From a checkpoint of a small segmentation model: soap at rate 0.005, batches of 128.
Rows from block 9, named by matrix and row number. Rows with one number belong to one neuron. Each number is 128 + 32 x the weight over its row's rms, rounded and kept within 0 to 255. All counts start at 0. After the name is the row's rms in percent of the matrix's.
# gate: MLP gate (model.blocks.9.mlp.gate.weight, 384x96), inputs 0-95
# fc1: MLP up (model.blocks.9.mlp.fc1.weight, 384x96), inputs 0-95
# fc2: MLP down (model.blocks.9.mlp.fc2.weight, 96x384, transposed), outputs 0-95
gate.181 105 [161 112 178 197 143 165 147 101 163 146  94 143 124 145  83  96  76 137 184 115 212 186 164 150 121 177 155 107 172 130  96 195 135 116  94 184 112 160 127 187 148 151 132 166 121 105 116 177 115 143 131 105 173 101 138  99 144 104 125 166 130 142 124 154 108 111  91 173 130 131 146 163 163 111 160 165 166 108 142  74 107 112 155 114  95 112 164 131 102 139 188  74 159 144 157 153]
fc1.181 090 [118 101 133 160 129 141 170 120 171 110 100 108 138 139  86 129 161 126 144 145 117 156 224 157 115 114  81  75 211 167 172 185 147 104 147 135 143 139 133 130  80 170 160 118  97 193 116 230 129 186 100 123 170  83 187 113 157 162 125 131 155 141 140 147 101 134 119 116 175 140 158 155 148 121 164 125 130 142 143  92 109 123 128  56 140 116 151 133 114 116 144 103 137 106 116 181]
fc2.181 105 [116 155 196 157 111 151 103 130 117 131 172 152 146 143 115 160 129 148 151 107 185 174 105 137 155 163 143  93  92 166 213 179 109 136 161 174 120 127 134  85 202 124 122 114 204 142 123 168 135 105 177  95 170 159 137 106 114 128 127 116 142 109  82 120 106 125 158 149 129 124 150 195 159 148 155 197 143 156 111 194 129 137 169 141 108 142 183 155 186 106 112 120 142 123 146  72]
gate.182 101 [110 137 124 120 126 117 130 113 189 108 142 184 154 167 132 145 117 115 161 117 165 123  94 148  99 139  96 147 131 213 128 146  99  53 161 104  68 106 154  99 149  92 111  76 129  87 137  96  94 101  95 130 104 101 151 110 156 165 107 128 125 162 141 104 108 126 109 102 148  87 161 180 136 129 140 133 125 146 118 159 122  62 116 179  96  97  62 162 124 104  68 172 193 107  75 199]
fc1.182 105 [170 112 145 116  86 127 108 147  94 153  78 111 126 118  91 156 165 137  94 115  90 106  78 124 107  66  69 125 124  48 161 122 159 162  98  95 146 117  84 178 144 135 146 170 106 144 128 162 173 137 200 104 133 111 124 148 136  96 183 114 183  77 133 162 114 125 121  78 159 128 166 134 128 114 162 114 107  86 176 156 146 180 120 109 175  89 166 156  67 126 179 133 133 104 179 125]
fc2.182 097 [ 83 149 111 139 105 102 147 132 117 124 104 143 118 109 135 137 138 140 154 135  87 131 128 115 197 144  76 137 140 172 138 130  89  99 127 130 166 133 147  96 158 174 125 168 160  53 132 164 110 135 102 108  62 111 103  96 124 158  91 123 189  54 117 152 136 146 109 173 119 130  90 166 151 119  77  93 181 184 154 157 156  98 115 164  55 123 112 193 115  97  85  80 149 106  76 175]
gate.184 103 [150 184 144 146 188 130 128  60 120  84 103 180 130 146 140 137  65  83 139 128  71 159  81 137 129 146 103  94 146  93 141 152 122 148  67 139  64 143 141 127 132 129 108 168 139 135 115 104 108  92 108 111 139 153 147 114  43 103 157 161 151 124 188 141 165 161 141 118 213 115 122 135 196 119 130 145 116 143 156 158 154 148  78 103 143 122 180 172 122 127 100  63 110 110 168 131]
fc1.184 094 [119 146 126 101 121 166 131  59 100 139 153 205 142 151 102 171 131  87 135 130 115 157 184 170 184  86 113  97 131 113 137 167 122 175 148 157 116 181 134 174 164 159 147 137  96 119  93 134 104  91  98 155 117 100  94 101  74 127 164 139 158 137 154 189 139 137 156  97 130 125 143 128 166 135 145 116  46 160 135 183 133  95  98  78 131 173 116 165 130 107  79  66  84 120  85  93]
fc2.184 102 [162 117 134 121 189 137 113 140 120 164 108  33 158 161 165 130 123 172 132 138  74 153 169  63  64 154 132 125 117 165 103  61 140 104 146 123 121  94 110 115 161  85 149 178 109 134 111 172 137 160 172 140 140 102 153 143  70 130  50 110 164  95  93 127 109 142 167 122 162 114 167 197 100 107 144 120 164 154 115  95 100 156 137 102 109  97 169 138 172 119 160 144 131 163 153 164]
gate.185 106 [105 168  95 133 135  81 130  72 107  98 110 112  93 109  93 137 155 131 129 105  97  86 177  76  91 151  76 146 162  83 125 165  91  83 141 151  89 145 151 111 148  89 143 174 165 151 213 124  70 134 177 115 123 112 105  90 164 121 145 145  92 136 112 121  63 130 151 176  99 139 112 156 119 160 125  83 138 139 150 146 101 128 145 196 107 132 150 157  49 130 110  84 101 113  76 168]
fc1.185 110 [151 154 139 160 152 161 165 166 142  60 151  96 137  73 109 166 133 151  69 172 108 155 137 114 138  80  87 144 144 157 125   0 141 192 128 134 148 173 124  93  98 153 123 109 125 164 127 145 139 143  85 146 145 162 120 110 136  90 101 176 108 146 144 114 164 104 142 134 177 161 149 123 162  38 130 112 122 126 104 131 150  97 111 157 103 130 123  71 138 107 171 150  83 146 116 121]
fc2.185 100 [133  87 148 147 177 156  93  67 134 114 117 167 169  86 129 161  97 211 192 191 114 159 167 177 125 128 140 107  59 135 161 129 140 116  67 167  98  89 164 134 144 174 177 132 113  98 153 113 121 123 156  72 146 163 107 127 155  75 130 146 108 104 138 118 147 144 146 138 165 127 145  88 109 147 161 138  80 152 114 183 151  95 134 133 150 184 134  88  68  91 152 147 143 125 119 161]
gate.186 093 [167 124 120 116 115 164  74 117 198 152 166 144 112 100 134 112 127 145  81 123 179 122  89 129 142 154 127 112 146  99  99 122  94 204 126 153 127 156  88  84 163  93 139  62 133 110 132 173 207  78 112 135 116 137 178 112 172 152 123 177 138 133 202 157 163 165 125 157 134 113 188  63 135 151 123  89  90 107 109 129 101 115 183  79 139 153 136 131 165 114 134 113 156 162 136  83]
fc1.186 097 [143  82 112 155 153 124 127  91 148 120  82 154 162 159 150 107  82 135 115 140  94 102  77  64 145 117 130 192 148 142 104 132 142 162 145 159 154 117 105 128 122  95 113  97  66 145 112 144 206  93  96 141 114  79 117 180 176 135 129  94 114 139 167 131 120 145 139 178 108  70  98 139 182 141 143 125 135  45 192 131 112  97 182 165 106 131 132 109 171 139 112 133  48  77 140 132]
fc2.186 100 [ 99 151  93  66 118 169 116  46 107 151 117 179 130 148 113 121 144  97 177 122 135 101 139 170 112  98 110  74  97 133 106 122 129 126  96 124 137  80 150 154 155  81 121  71 173 147  59 144 109 135 181 146 127 175  91 119 160  74 159 142  92 124 160 131 104  91 114 132 203  82 126 173  74 126 100 110 154 192 145 117 106 130 110  91 122 118  76  82 137 157 131 149 169 127 128  78]
gate.187 091 [112 197 155 125 128 151 101 144 131 191 100 100  99 181  83 101 167 169 148 131 132 148 146 175 123 126 126 160 121 144 166  71  98 112 100 172 139 134  92 102 142  78 127 113 104 156 106 160 103  91 186  82 187 125 139  85 141 152 142 144  99 165 150  92 122 124  81  82 129 156 173  64 124 138  50 147 113 179 134 142 121 104 106 112 116 168 146 109 132 192 189 135  77 160 122 134]
fc1.187 086 [ 49 208 141  90 177 108 175 138 125 152 123 166 124 135 115  94 140 136  41 132 116 111 136 135 156  83  65 133 169 164 139 153  74 157 157 116 106 106 154 148 135 121 120 155 182 113 105 142 112  72 138 110  95  95  63 106 150  91 166 105  67 113 123  63 129 114  98 122 150  87 124 105 140 130 113 161 123 132  83 132 146  55 171 150 140 161 161 148 133 146 159 112  96 168 147 129]
fc2.187 104 [150 127 110 126 120 125  77 130  67 126  99 156 146 185 151 118  98  97 141 115 114 211  72 118 134 140 146 138 108 152  90 141 161 142 171 128 128 140  99 103 116  39 139 124 152 109 139  84 146 150 115 107 156 136 139 155 182 133 115 134  68 124 105 121  76 105 189 186 130 127  93 171 155 136 174 119 143  62 103 164 179 154  93 120 167  65 110 159  96 172  73 113 160 146 141  96]
gate.188 102 [146 140  88 127 132 143 131 130  82  85 123 100 116  85 119 139 138 115 134  72 125 121 109 164  54 102 107 136 160 135 112 118 205  89 199 119 131 154  94 172 207 126  88 199 186 121 162 125 202 148 114  93 118 125 131 141  77  82 156  87 193  89 119 167  70 103 129  78 131  86 101 147 140 163 131 117  93 152 108 147 166 148 104 121 133 127  95 123 121 122 117 153  96 100 127 150]
fc1.188 090 [133 108 115 100  84 210 116 191 145 141 173 158 146 181  62 129 116  92 119 190  98 103 169 117 139 142 127  93 106 114 103  99 103 114  87 130 123 108 121 171 119 125 162 117  82  95 155 166 109 106  82  91 164 100  78 111 204 167 125 182  87 163 128  88 148 147 122 152 163 108 113  73  85  80 145 104 115 158 149 133 109 147 182 164 134 160 150 142 174 132 168 128 164 118 150 108]
fc2.188 097 [ 91 153 118 118  96 141 105 206 157 170 174  90 134 205 149  80 124 164 153 149 138 158 133 161  93  85 168 185 120  93 124 134 143 128 151 119 138 155 114  97 157  82  30 108 147 179 154 122 172 142 115  95 131 167 146 162 123 118 109  80  74 133 154  97 177 147 109  91 151 111 110 158 161 149 167 127 145 120  90 141 139 131  73 148 151 102 112 165 107  72 147 109  84 118  91 155]
gate.189 094 [165 118 168 151  86  98 150 119 161 155 143  91 114 137 174 187 101 136 213  89 133  39  85 144 163 125 120 155 148 127 111 127 141 134 150 158 156 111 118 132 155 113 102 108 112 139  68 164 116 151  93  80 102 180 159 152 159  83  96  96 147 125 129 154 125 157 101  95 169 148  84 105 152 138 184  88 132 161 135 194  38 135 168 122 148 139 121 127 114  94 161 133 175 126 167 133]
fc1.189 094 [113 114 153 134 130 119 131 116  70 108 162  79 102 137 160 110  97  75 133 135 138 212  44 128 169 120 163 160 157  77 130 162  99 116 146 116 121 113 155 138  46 145  92 135 180 147 139 110  58  94 118 139 169 146  57  67 162 136 111 138  91  76 193  99 150 128 196 167 147 126 152 137  96 125 141 123 159 118 103 150 163 155 155 150  97 115 154 129 108  94 117 123 121 122 145 105]
fc2.189 095 [139 127  85  90 156 126 110 153 184 148 105 148 166 140 183  92 178  87  68 186 146 123 108 140  96 154 103 105 138 113 142 100 107 152 111  89 116  76  99 174 115 139 110 118 194 166 126 126 128 156 167 160 143  50 122 128 159  81 101 118 135  97 148  98  99 174  90  60 179 152 146  87 127 151  87 123 124 118 150 162  82 153  86  59 100 131  72 112 162 143 122 115 122 108 143 165]
gate.190 088 [173 185 166 167  93 106 135 147 148 127 103 132 119 164 152 154 137 133 127 158 128 106 144 125 105 126 117  79 171 134 116 153 117 173 139 165 128 173 161 190 152 135 140 141 174  54 129 114 134 148 167 134  58 131 166 170 123 145 146  92 160  57  70 157 123 122 161  97  74 182 139 189 130 203 135 154  97  77  85 115 150 117 141 172 133 147 156 142 144 120  86 139 138  85 118 183]
fc1.190 091 [126 149 150 154  93 157  75 105  61  95 143 136 102 153 165 173 165 158 106 135 100 117 162 102 122 117 126 128 129 205 146 124 145 138 166 108 144 113 113 118 107 127 167 101 156  83  81 178  80  99  86 158  63 136 194 170 143 145 173 170 128 116 152 178 111  75 119  96 143 136 139 194 148 189 146 116 109 100  71 112 153 127 151 160 137 145 120 129 131 188  92 122 174 163 150 175]
fc2.190 096 [117 167 146  95 123  89 170 138 121  73 152 144  94 105 166 153 109 121 176 138 110 113 160 149 136 168 175 194 109 132  98 123 137 128  92  58 146 111  54  68 145 105  79 118 141 113 146 207 138 180 176 131 149  91 109 134 148  81 143  71 155 126  99 146 119 139 144 193 129 129 122  96 129 108 114  95 178 106  94 148 155 160 143  80 122 137  70 164 147 195 118 130 127 132 104  91]
gate.192 091 [ 83 207 144 120 177 174 147 171 164 164 110 142 159 175  48 130 177 153 158 134 160 163 156 127 142 132  42 150  94 124 142 110 160 147 150 155 116 122  93 128 138 120  60 165 165  80 113 151 103 179 136 162 150 141 132 145 118  89 132 149 101  88 152 162 131 135 131 152 156 145  96 131 160  82 128  94 110 180 135 112 123 136  86  81 162 108 162  84  90 148 170 170 167 118 122 162]
fc1.192 094 [143 123  57 102 157 159 105 105 139 138 125 111 187 124 213  94 115 116 120 123 174 105  58 137  81 111 153  73 173 132 143 146 128 133 225  81 177 131 225  87 107 133 171 111 100 155  92 180 151 126  98 112 185 139 119  61  91 125  83 101  94  97 124 150  91 114 139 145 126 135  86 101 126 141 116 131 173 139 124 115 120 153 125 151 140 124 142 122 153 134 147 129 117 148 119 129]
fc2.192 099 [156 135  90 107 103 115 152 116 134 117 184 110  56 117 107  96 129  82 141  96 186 175 177 130 188 171 157 131 117 131 103 114 161 141 160 144 114 134  83 102  95 165 126 124  95 136 158 133 151 139  96  88 131  88  96 153 154 137 173 147 180  80 137 119 145  90 139  58 112  53 135 102 110 138  79 101 141 132 155 153  87 118 172 196  45 138 161 150 168 117  84 131 150 119 129 148]
gate.194 085 [142 109 134 187 108 160 118 130 146  94 183  75 101 125 164 149 126 137 143  71 142  97 186 122 122 198 142 124  73 134  92 138 104 113 151 110 146 127 131 147 118  98 106 131 187 114 119 149 139 191 107  50  93 150 156 109 170 174 100 136 165 171 114 157 166 170 124 186  95 148 175 102 150 113  87  76  89 176 124 121 153 108  71 157 147 127  90 153 188 135 146 133  83 102 118 103]
fc1.194 094 [119  74 118 170 122 141  82 105 161 138 165 133 116  78 131 165  50 151 129  96  86 161 128 131 139 133 114 115 134  66 145  57 158 177  97 163 127 124 132 147  50 140  82 162 162 144 168 139 123 155 121 118 151 134 140 166 121 149 147 102 107 151 139 102 158 137  68 113 164 146  97  66 100 113  65 109 123 127 127 122 171 128 101  89 148  88 165  76 161  79 184 149 122 110 113 193]
fc2.194 097 [200 129 157 177 121  88 143 119 131 118 112 126 149  91 142 160 153 114  72 117 102 159  93 168 169 112 118 120  91 132 156  71 152  62  92  64 156 162 144 122 170 162 184 155  96 158  91  95 126 120 132 163 162 164 182  87  62  97 117 140 120 152 115 105 135 118 165 110 161 128 118 167 147 166 171 109 194 153 123 174 135 119 176 111 151 157 159 108  99 141 100  91 101 162 143  73]
gate.195 096 [113  82 129 140 155  69 168 109 157 110 168 153  88 133 136 127  65 147 101 113  94 135 131  99 163 112 126  45 105 101 135 151 128 114 147 114 127 119 118 189 135 157  96 175 148 120 110 111  68 170 114 176  79 133  78 152 121 193 114 114  85 172 172 113  74 182 130  93 113 153 134 142 131 155 163 113 139 129 125 111  47 158 148 181 166 149 148 192 157 164 136 118 107 139  89 161]
fc1.195 100 [126 154 158 163 146  61 132 139  18 158 139 161 118 170 122  88  95 110 183 122  53 106 150 155 109 160 172 157 183  98 138 166  97 144 105 117 140 155 118  79 155 205 129  93 107  88  74 149 140 131 213 148 103 151 150 127 153 145 160  63 104 151 141 155 123 107  92 136 129 116 169  86 118 119 111 171 129  98 111 104 138 138 139 142 137 154 134 132 108 107 124 153  98  86 138 145]
fc2.195 102 [124 141 126 117 153 108 147 142 190 158 115 112  28 107  99 174 130 203 110 149 120  78 105 183 171  89 132  94 151 121 147 166 158 103 115  82  68 104 148 189 119 157 116 132 138 149 109  91 107 176 140 119 124 130 121 148 134 111  61 138 179 141 116 186  80 103 109 140  94  95 140 101  90 147 175 139 164 134 191 109 109  97 142 119 149  94 139 112  93 162 170 130 104 122  67 137]
gate.196 109 [164 167 108 148  89 162 135 162 111 128  86 127  81 158 131 103 179  81  58 134 143  83  99 128 111 129  82 133 135 100 171 167 121 151 103 122 168 150 140 118 192 148  93 124 162 150  52 115 150  87 206 126 131 114 133 128 151  79 143 159 124 167 103 137 104 161 137 153 185 117 150 110 168 111 129 146  95 163  86 151 119 117 138 158 201  58 144 150 136  65 124 134 192 131 129 143]
fc1.196 099 [160 161 109 135 128  75 185 107  69 140 115 121  95 176 169 107 109 116  93  81 162 144 152 121 127 152  50 157 119 155 121 111 129 183 125  95 138 151 101 143 113 140 167 150 118 173 101 173 134  65 138 119 154 125 124 100 128 107  93 202 134  87  88 109 127 146 110 170 117 164 124 142 108 158 116 115  89 114 125 152 160 144 157 146 207  74 167 175 161  56 158 145 186 107 138  97]
fc2.196 102 [117 197  78 156 142 128  84 118 142 122  87 155  71 164 109 104  65 120 163  91 142  98  88 151 140  92  72 124 172  99 113 153 104 131 169 128 110 155 170 170  91 116 153 182 122 113 171 148 116 112 152 110  84 111 112 116 188 147 109  92 105 130 143  85  61  79 161  98 108 109 123 143  53  99  93 129 133 173 108 114  80 124  90 146 108  87 128 155  77  84 161 150 107 111 138 150]
gate.197 098 [143 141  45 181  96 148 179  94 178  71  79 112 112 112 190  68 157 193 154  95 109 152 156 135  85 127 134 174 128 168 161 154  93 140 113 102 104 124 117 135 104 183 121 100 126 157 106  93 179 182 113 124 143 135 143 131 137 103 100 144 106 174 134 158 103 172 146 123 133 111 107 168 120 148 134  84  88 126 127 125 149 187 114  87 130  78 127 198 134  90 155 123 109 192 125 132]
fc1.197 093 [ 95 181 116 138 114 145 170 114  92 203 133 108  94 166 148 220 105 149 145 101 189 114 114 129 104 119 125 150 145  79  86 139 158  84 118 127 139  67 152 137 146  99 157 116  90 176 112  75  78 112 141 136 113  86 110 144 104 128 196 107 160 130 100 174 168 103 151 132 152  96 183 130 100 149 167  66 142 132 124 120 171 125 160 124 141 158  98 175 110 134 210 149 137 101 128 125]
fc2.197 100 [163 148  81 119 131 198 161 138 146  85  59 134 100 122 186 103 131  92 109  97 192 118 131 190 132 128 126 123 161 151 119 140 152 114 107 107 147 154 106 108 145  64 127 168 134 120 146 168 138 125 146 142  87  95 174 148 160 107 130 126  97 138 105 177 125 108 159 157 136 143 115 145 100 138 141 141 156 147  69 154  27 144  97 175 127  86 104 139 109 151 185 148 107  76  95 211]
gate.199 103 [104 120 119 152 101 107 165 142  78  90 126 104 130 155  98 130 146  19 105 189 139 144 128 153 118  64 162 126 121 143  94  90 166 101 148 143 168 149 136  87 111 180  97 154  92 147 136 100 148 137 160 180  99  63 113 154 166  84  87  99 202 142 154 110 151 123 138 116  73  85 138 165 111 119 155 124 112 129  61 108 107 169 153  93 129 119 102 128 167 142 138  94 149  67 150 135]
fc1.199 087 [ 98 137 143 109 168 144 101 184 178 154 107 124 119 126 121 124 112 131 132 132 108 101 123  73 149 153 139 185 147 197 217  98 146 113 114  80 121 117 157 154 166 140 115  98 162 163  85 103  52 118 107 116 145 161 188 123  92 139  92 110 127 114  65 154 115 149 137  73 139 113 111  92 115 144 163 172 166  49 153  86 167 113 132 136 115 139 153 113  87 167 140  76 166 121  73 136]
fc2.199 084 [132  71 119 124 141 117 150 160  71 174  54 150 154  85 130 105 152  93 145  91 100 177 140 127  89 113 169 121 169 123 126  91 108 144 214 145 121 116 114 113  92 156 154 181 123 130 134   8 154 130 136  75 189  85 156 118 123 132 124 188 154 135 104 113 129 132 120 100 137  79 178 155 153 119 119  92 123 132 166 120  95 142 138 132 107 116 127 125 168 170 149 155 104 113 186 113]
gate.200 093 [111  90 127 133 142 116 159  81 185 138 154 182 185 158  90 172 157 128 140 170 128 138 131 137 184  81 142 122 145 171 110 192 176 115 132 154 105  99  89  91 104 132 139 150  77 175 128 152 117 116  93 148 167  67 137 190 133  57 118 112 158 121 138  86 161 129 120 187 138 103  93 133 111 165 104  78 118 190 111 146 126 122 127 103 145 137 122 146 183 181 129 140  88 188 157  99]
fc1.200 098 [ 83 135 125  42  85 111 102 129 105 138 125 125  93 143 116 131 163 146 218 139 134 146 113 125 117 189  65 168  95  89  89 156 155 140 162 151 184  78 139 144 140 127 177  99  81 143  94 208 149 172  95 141 135 127 133 108 181 147 166  91  82 119 173 131 151 112  50 110  96  85 120 151 132  97 144 182 157 130 124  86 124 140 125 133  98 147 153 119 128 137  85 148 134 150 125 125]
fc2.200 094 [150 112 126 141 167 141 102 160 144 111  84 180 131 144 164  74  86 108  60 169 151 147 152 151 111 140 114  95 179 139 153 157 118  96  80  99 143 190 150  97  97 144 123  98 128 129 157 118  99  73 148 120  71  86 120 140  86 114 106 185 128 118 193  94 154 130  98 182  94 145  88 102 173 112  69 146  94 148 165 174 120  96 123 150 163 124 174 132 125  85 186 136 109  93 162  87]
gate.201 103 [183  95 116  95 170 142 137 135 197 132 124 199 132 167 136 131 131 144 139  86 143 102 143  94 110 173  87 169 137 173 123 116 202 162 137 122 136 113 149  63 131 173 204 120 102 138 116 179 116 131 166 108 112 170  96 112 115 160 120 166  94 111  86 129 110 150 110 153  97 174  73 120 139 168  73 114 111  86  70 122  76 135 176 106  89 111  91 158 144 109 148 104 120 164 148  91]
fc1.201 092 [ 96 179 119 146 174 126 130  93 104 112 116 104 158  56 147  86 171 130 135 146 117 128 189 126 159 135 141 163  85 111 133  88 149 101 180 131 172 137 174 119  96  89 141 147 150 120 173  81 141 139 165 133 134  79 130  81 129 112 150 119 142 128 116 138 147 121 100 125 111 111 191 167 130 149 138 129 111 103 113 102 183 148  91   0  92 122  69 107  71 166 185 120 130 141 143 145]
fc2.201 094 [ 92 181 125 132 102  91 124 145 114  72 131  79 110  79  82 162 121 118 168  91 138 160 111 177 175  96 150 106 130 127 175  85 114 166 112  78  37 116 108 132 104  93 103 131 172  96 142 142 131 133 109  96 151 100  98 110 132 111 101  92  88 180 113 137 134  92 105 118  99 185 168 122 138 149 126  86 121 105  76 173  89 153 160  56 199 147 110  98 107 140 124  91 133 141 102 168]
gate.202 111 [179 123 110 160 109 140 127  88 171 151 186 153 127 111 121 138 140 124 141 137 107 138 176 139 147 167 103 117 131  93 174 109 127  97 150 111 141 252  80 113 182 143 141 193 145 123 141 124 143 109 117 185 160 151 202 123  83 193 122 123 107 153 103 167 119  94 107 108 130 150 103  74 139 137 125 113  96 143 155 153  77 136 128  67  72 137 125  78 136 122 113  90 164 107  94 163]
fc1.202 110 [127  55 171 103 131 140  91 170 118 221 144 125 128 125  76 113 118  81 130 137 151  92 133 120 174 114 119 138 144  89 161 110 174 102 110 139 153  84 124 186 194 116 167  84 145 109 159 146  95 101 115 143 153  77  99 146 158 150 157 180 112 108 112 129 108 126  83 169  63 165  76 131 111 163 147 115  91 142 126 129 103 125 174 177 126 120  78 142 136 114 134 147  90 155  93 202]
fc2.202 089 [150 141 118  94 112 122 130  92  98  70 134 111 126  70 138 152 100 157  89  98 140 144 152 134 125 126 136  51  81 120 152 146 160 196 143 173 144  80 165 103 150 106 110 123 102 112 156 122 176 164  92 161 114 158 151  50 199 122 155 105  70  74 130 102 150 105 129 138  85 181 181  60  99 134 155 117 106 162 139 142 119  82 164 105 108 125 106 101 168 111  92 135 124  74 116 106]
gate.203 099 [126 126  50 172 155 138 140 114 119 134 160 129  82 124 166 128 105 152 142 139 112  75 192 132 177 119 140 189  66 123 107  97  97 144 153 171 137 140 172 197 140 139 144 149 153 133 231 124 116 107 176 202  86  85 111  79 146 119 137 140 143 153 160 168 137 100  92 130 148 143 103  86  91  96 164 137 122 173 115 120 122 116 112 114 136 112  94  91 170  89 140 110 108  92 133 177]
fc1.203 107 [103  60 124 106 107 153 107 135 121 132 139  91 191 142 179 139 112  72 130 124 125 104 147  89 112 111  67 111 169 121 159 131 104  76 114  80 103 120 164 140 117  69 148 119 116 166 164 163 170  69 136 147  93  90 107 146 187 139 129 105 180 136  57 136  96 152 121 112 142 145  73  92 146 101 148  61  77  94 114 101  92 129 130 122 164 149  94 104 146 130 156  51 123  83 105 146]
fc2.203 101 [117 141 176 134  99 140 142 135 123  72 108 145  32  75  54 141 117 132 119  78 116 114  94 164 173 136  70 120  55 126 147 130 118 163 163 161 110 129 120 161 167 164  97 103 120 157 143 119 148 124 140 123 151 173 130 138 197 112  88  93 137  95 120 168 105 184 117 112 106 148 127 131 142 156  74 104 138 104 108 119  75  70  76 124 109 114 132  72 139 149 127 183 100 101 181 137]
gate.204 093 [170 133 124 133 118 198 186 147 141 100 149 115 143 130  85 179 104 143 116 102 147 129 168 146 165 144 112 106 140 133 168 148 159 102 129 134 144 141 156 218 161 146 174 165 126 132 142  89 126 176 111 121 152 178 100 133 149 110 131  66  83  77  89 118 150 106 119 138 109 159 154 179  93 159 113  91 104 141  75  90  94 154 148 140 155  69 144 185 140 143 186 164 162  78 170 185]
fc1.204 098 [104 106 119 124 128 176 148  60 162 111 135 138 126 139  72 124 107 143 113 122 136 141 134 122 138 134 121 143 140  81  92 144 172 108 231 126 107 161 165 189 143 115 111 180 115 125 162  79 136 114 122 125 104 121  62 128 121 191 151  99 128  95 144 154 131 127 107 111  74  79 157 134 117 118 131 141 195 191 156 100  54 148 123  77 130 100 144 192 108 123 138 161 149  95 196  94]
fc2.204 088 [136  97  84 139  88 184 136 121  46 148 139 137 164 156 154 125 157 151 140 112 170 178 145 119 137 135 173 103 120 167 148 102 140 111  72 174  99 123 114  87 146 178 101 107 149 135 138  91 132 131 127 141 127 132 194 127 117 115 164 169 112 111 120 157  61 144 200 161 108 107 116 139 178  99  87 131 103 101 132 138 209  70 130  87 151 181 174 119 130  96  87  90 185 143  92 144]
gate.205 103 [ 95 190 108 148 146 114 146 104  31 137  49 120 116 124 152 126 193 176 107 111 155 126  99 110 134 131 192 149 146  87 109 134 115 139 149  83 122 122 113 162 136 177 127 113 112 173 108 121 146 151 142 150 142 148  87 114 116 132 169 149 194 108 118  87 146 144 158 141 160 123 142 164 162 177 162 112 156 117 193 151 164  76  97 150 132  78 139 162  60 123  92  73 160 118 147  90]
fc1.205 092 [165  44 161 165  96 208 114 136 126 100 107 190 187 114 121 150 179 159 160 153  86 138 112 129 104 159  97  70 132 171 161 113 111 118 108 120  91  86 140 132 181 134  83 131 121  89 137 114 112 132  92 162 173 128  67 176 140 144 101 130  98 117 103 182 170  82 100 163 126 119 125 114 140 139 100 126 107 131 122 144 146 111 110 106 128 172 143 141 129 139 175 109 148 195  87 204]
fc2.205 094 [ 78 156  93  89  85 154 115 125  47 113 123  90 148 126 138 118 179 115 122 172  83 134 114 101 127 117 115 119 143  86 104  92 132 140 155 136 107 156 138 148 113 214 161  92 151 178 107 109 103 147 175 165 100 172 106 135 100 155 181  90  62 109 126 167 155 122 141  98  99  55 151 164 195 147 139 169 139 135 126 152 161 109 151  61 119 149 116 142 123 155  90  83 114 113 169  91]
gate.206 090 [151  57 162 140 154  77 113 113 191 136  63 125 116 154 132 147 108 158 209 176  89 121  74 143 147 125 169 149 164 135 200 133 127  99 189 128 143 111 156 133 117 122 104 132 158  85  71 180 113 116 158 108 189 101  95 146 102 142 141 137  92  89 167 139 159 119 121 110  96 112 169 140 128 147  73 142 174  97 132  68 120 134 127  99 106 163 149 127 123 171 131 107  97 105 173  83]
fc1.206 095 [144 172 116 188 145 124 145 120 142 169 171 117  99 147 141 198 144 160  60 119 139 111 130 100  82 135 139  48  96 128 109 129 173 157  93 127 146  83 154 154 104 183 162 147  79 214 124  99 107 170 132  97 144 172 135 193 121 186 109 101 135 171 116 158 145 108  41 126 103 136 136 168 129 151 133 127 105 152 174 142 134 149 153 157 135 129 151 116 119  93 154 134 154 171 157  96]
fc2.206 108 [198 103 140 159 161 184 138 103 144  82 108 138  93  87 145 135 146 159 165  87 124  74 123 169 176 171  94 109 121 120 155 128  97  95 140 121 115 136  97  94 101 144 148 109 143  94 140  77 153 162 136  72 131  67  96 113 164  95 144 186 192 118 134 129  81  90 140 105 131 145 165 103 159  96 139  76 121  73 162 122 101 150 134 187 161  65  84 118 113 139 153 130  76  74 147 146]
gate.207 102 [134  72 129 137 109 146 105 123 143 160 136 140 164  76 167 117 153  65 111 124 105 178  97 135 103  23 106 157 103  76 159 112  75 121 117 172 142  95 120 172  92  51 112 125 145  97  78  69 158  77 121 179  87 154 132  96 119 117 166 161 104 170 119 162 121 153 128 101 132 147 149 133 114 156 136  85 101  76 108 124 174 117 149  94 130 135 111  93 119 105 147  96 148  99  70 141]
fc1.207 096 [147 127 168 157 168 108 129 144 102  99 178 124  91 146  75 121 177 171 160 128 162 136 146 159 140 119 112 129 135  93 144 114 108 139 159  80 153 124  86  82  96 126 109  46 162 155 146 121 129 107 158 119 124 141 139 110 161 115  52 109 112 159 125  27 154  99 137 153 129 102 189  94 173 119  92 170  81 127 130 130  54 112 129  98 135  83  54 130  86 163 108 166 100 116 137 129]
fc2.207 105 [127  88 142 144 162 148 145 131 110 167 125 114  96 136 136 110  95 121 131 107 137  84 138 131 171 168 128 127 197 123 126 161 118  49 111 131 167  63 174 127  98 136 120 108 123 105  84  97 129 136 153  91 110 146 137  72 115 204 195 180 134 102  78  86 182 146 136  73 114 116  64 118 173 165 120 155 114 122 130 162 137 153 108 164 169 132  85 182 121 162 123 110  75 169 183 127]
gate.208 098 [134 112 105 138 106 151  89 123 159 139 151  98 121 121 133 176 166 125  97  95 142 127 137 161  73 135 159 102  65 144  58 120 168 164 130 138 130  95 163 138 130 150 127  67  37  81 148 172 137  99 142 169 132  58  97 152 135 114 154 158 138 118 154  97 135 106 144 184 119 170 139 115 121 131  54 120 151 105 113 205 109 121 111 159 141  63 141 191 132 149 146 166  76 138 107 166]
fc1.208 105 [179 127 150 116 118 103  47 144  84  47 122  63 129 153 124 108 152  91 133 129 106 110  97  86 106 115  88 108 165 113 107 132 184 160 187 124 149 137 178  74 114 121 102 100 156 115 131 156 154 123 138 195 123  58 150 124 138 127 143 127 145 133 166  84 121  84 171 138 123 133 114 118  74 102 140 136 148  91  99  89 181  94  89 139 119  75 168 159  97  94 146 127  58 120  98 131]
fc2.208 093 [126 156 140 112 156 154 128  90 155 142 164 155 212 114 176 123  79 189 122  52 111 187 126 148 139  64  93 182  71 131 161 175  95 105  89  87 102 183 111 133 174 130 137 140 102 134 126 171  77 101 112  94 119 146 137 120 168 141  98 120 100 122 136 155 119  95 153 115 133 149 142 117 184 147 151 102  89 136 108 169 153 141 157 123 134 143  92 208 144 127 110 115 175  92  83 111]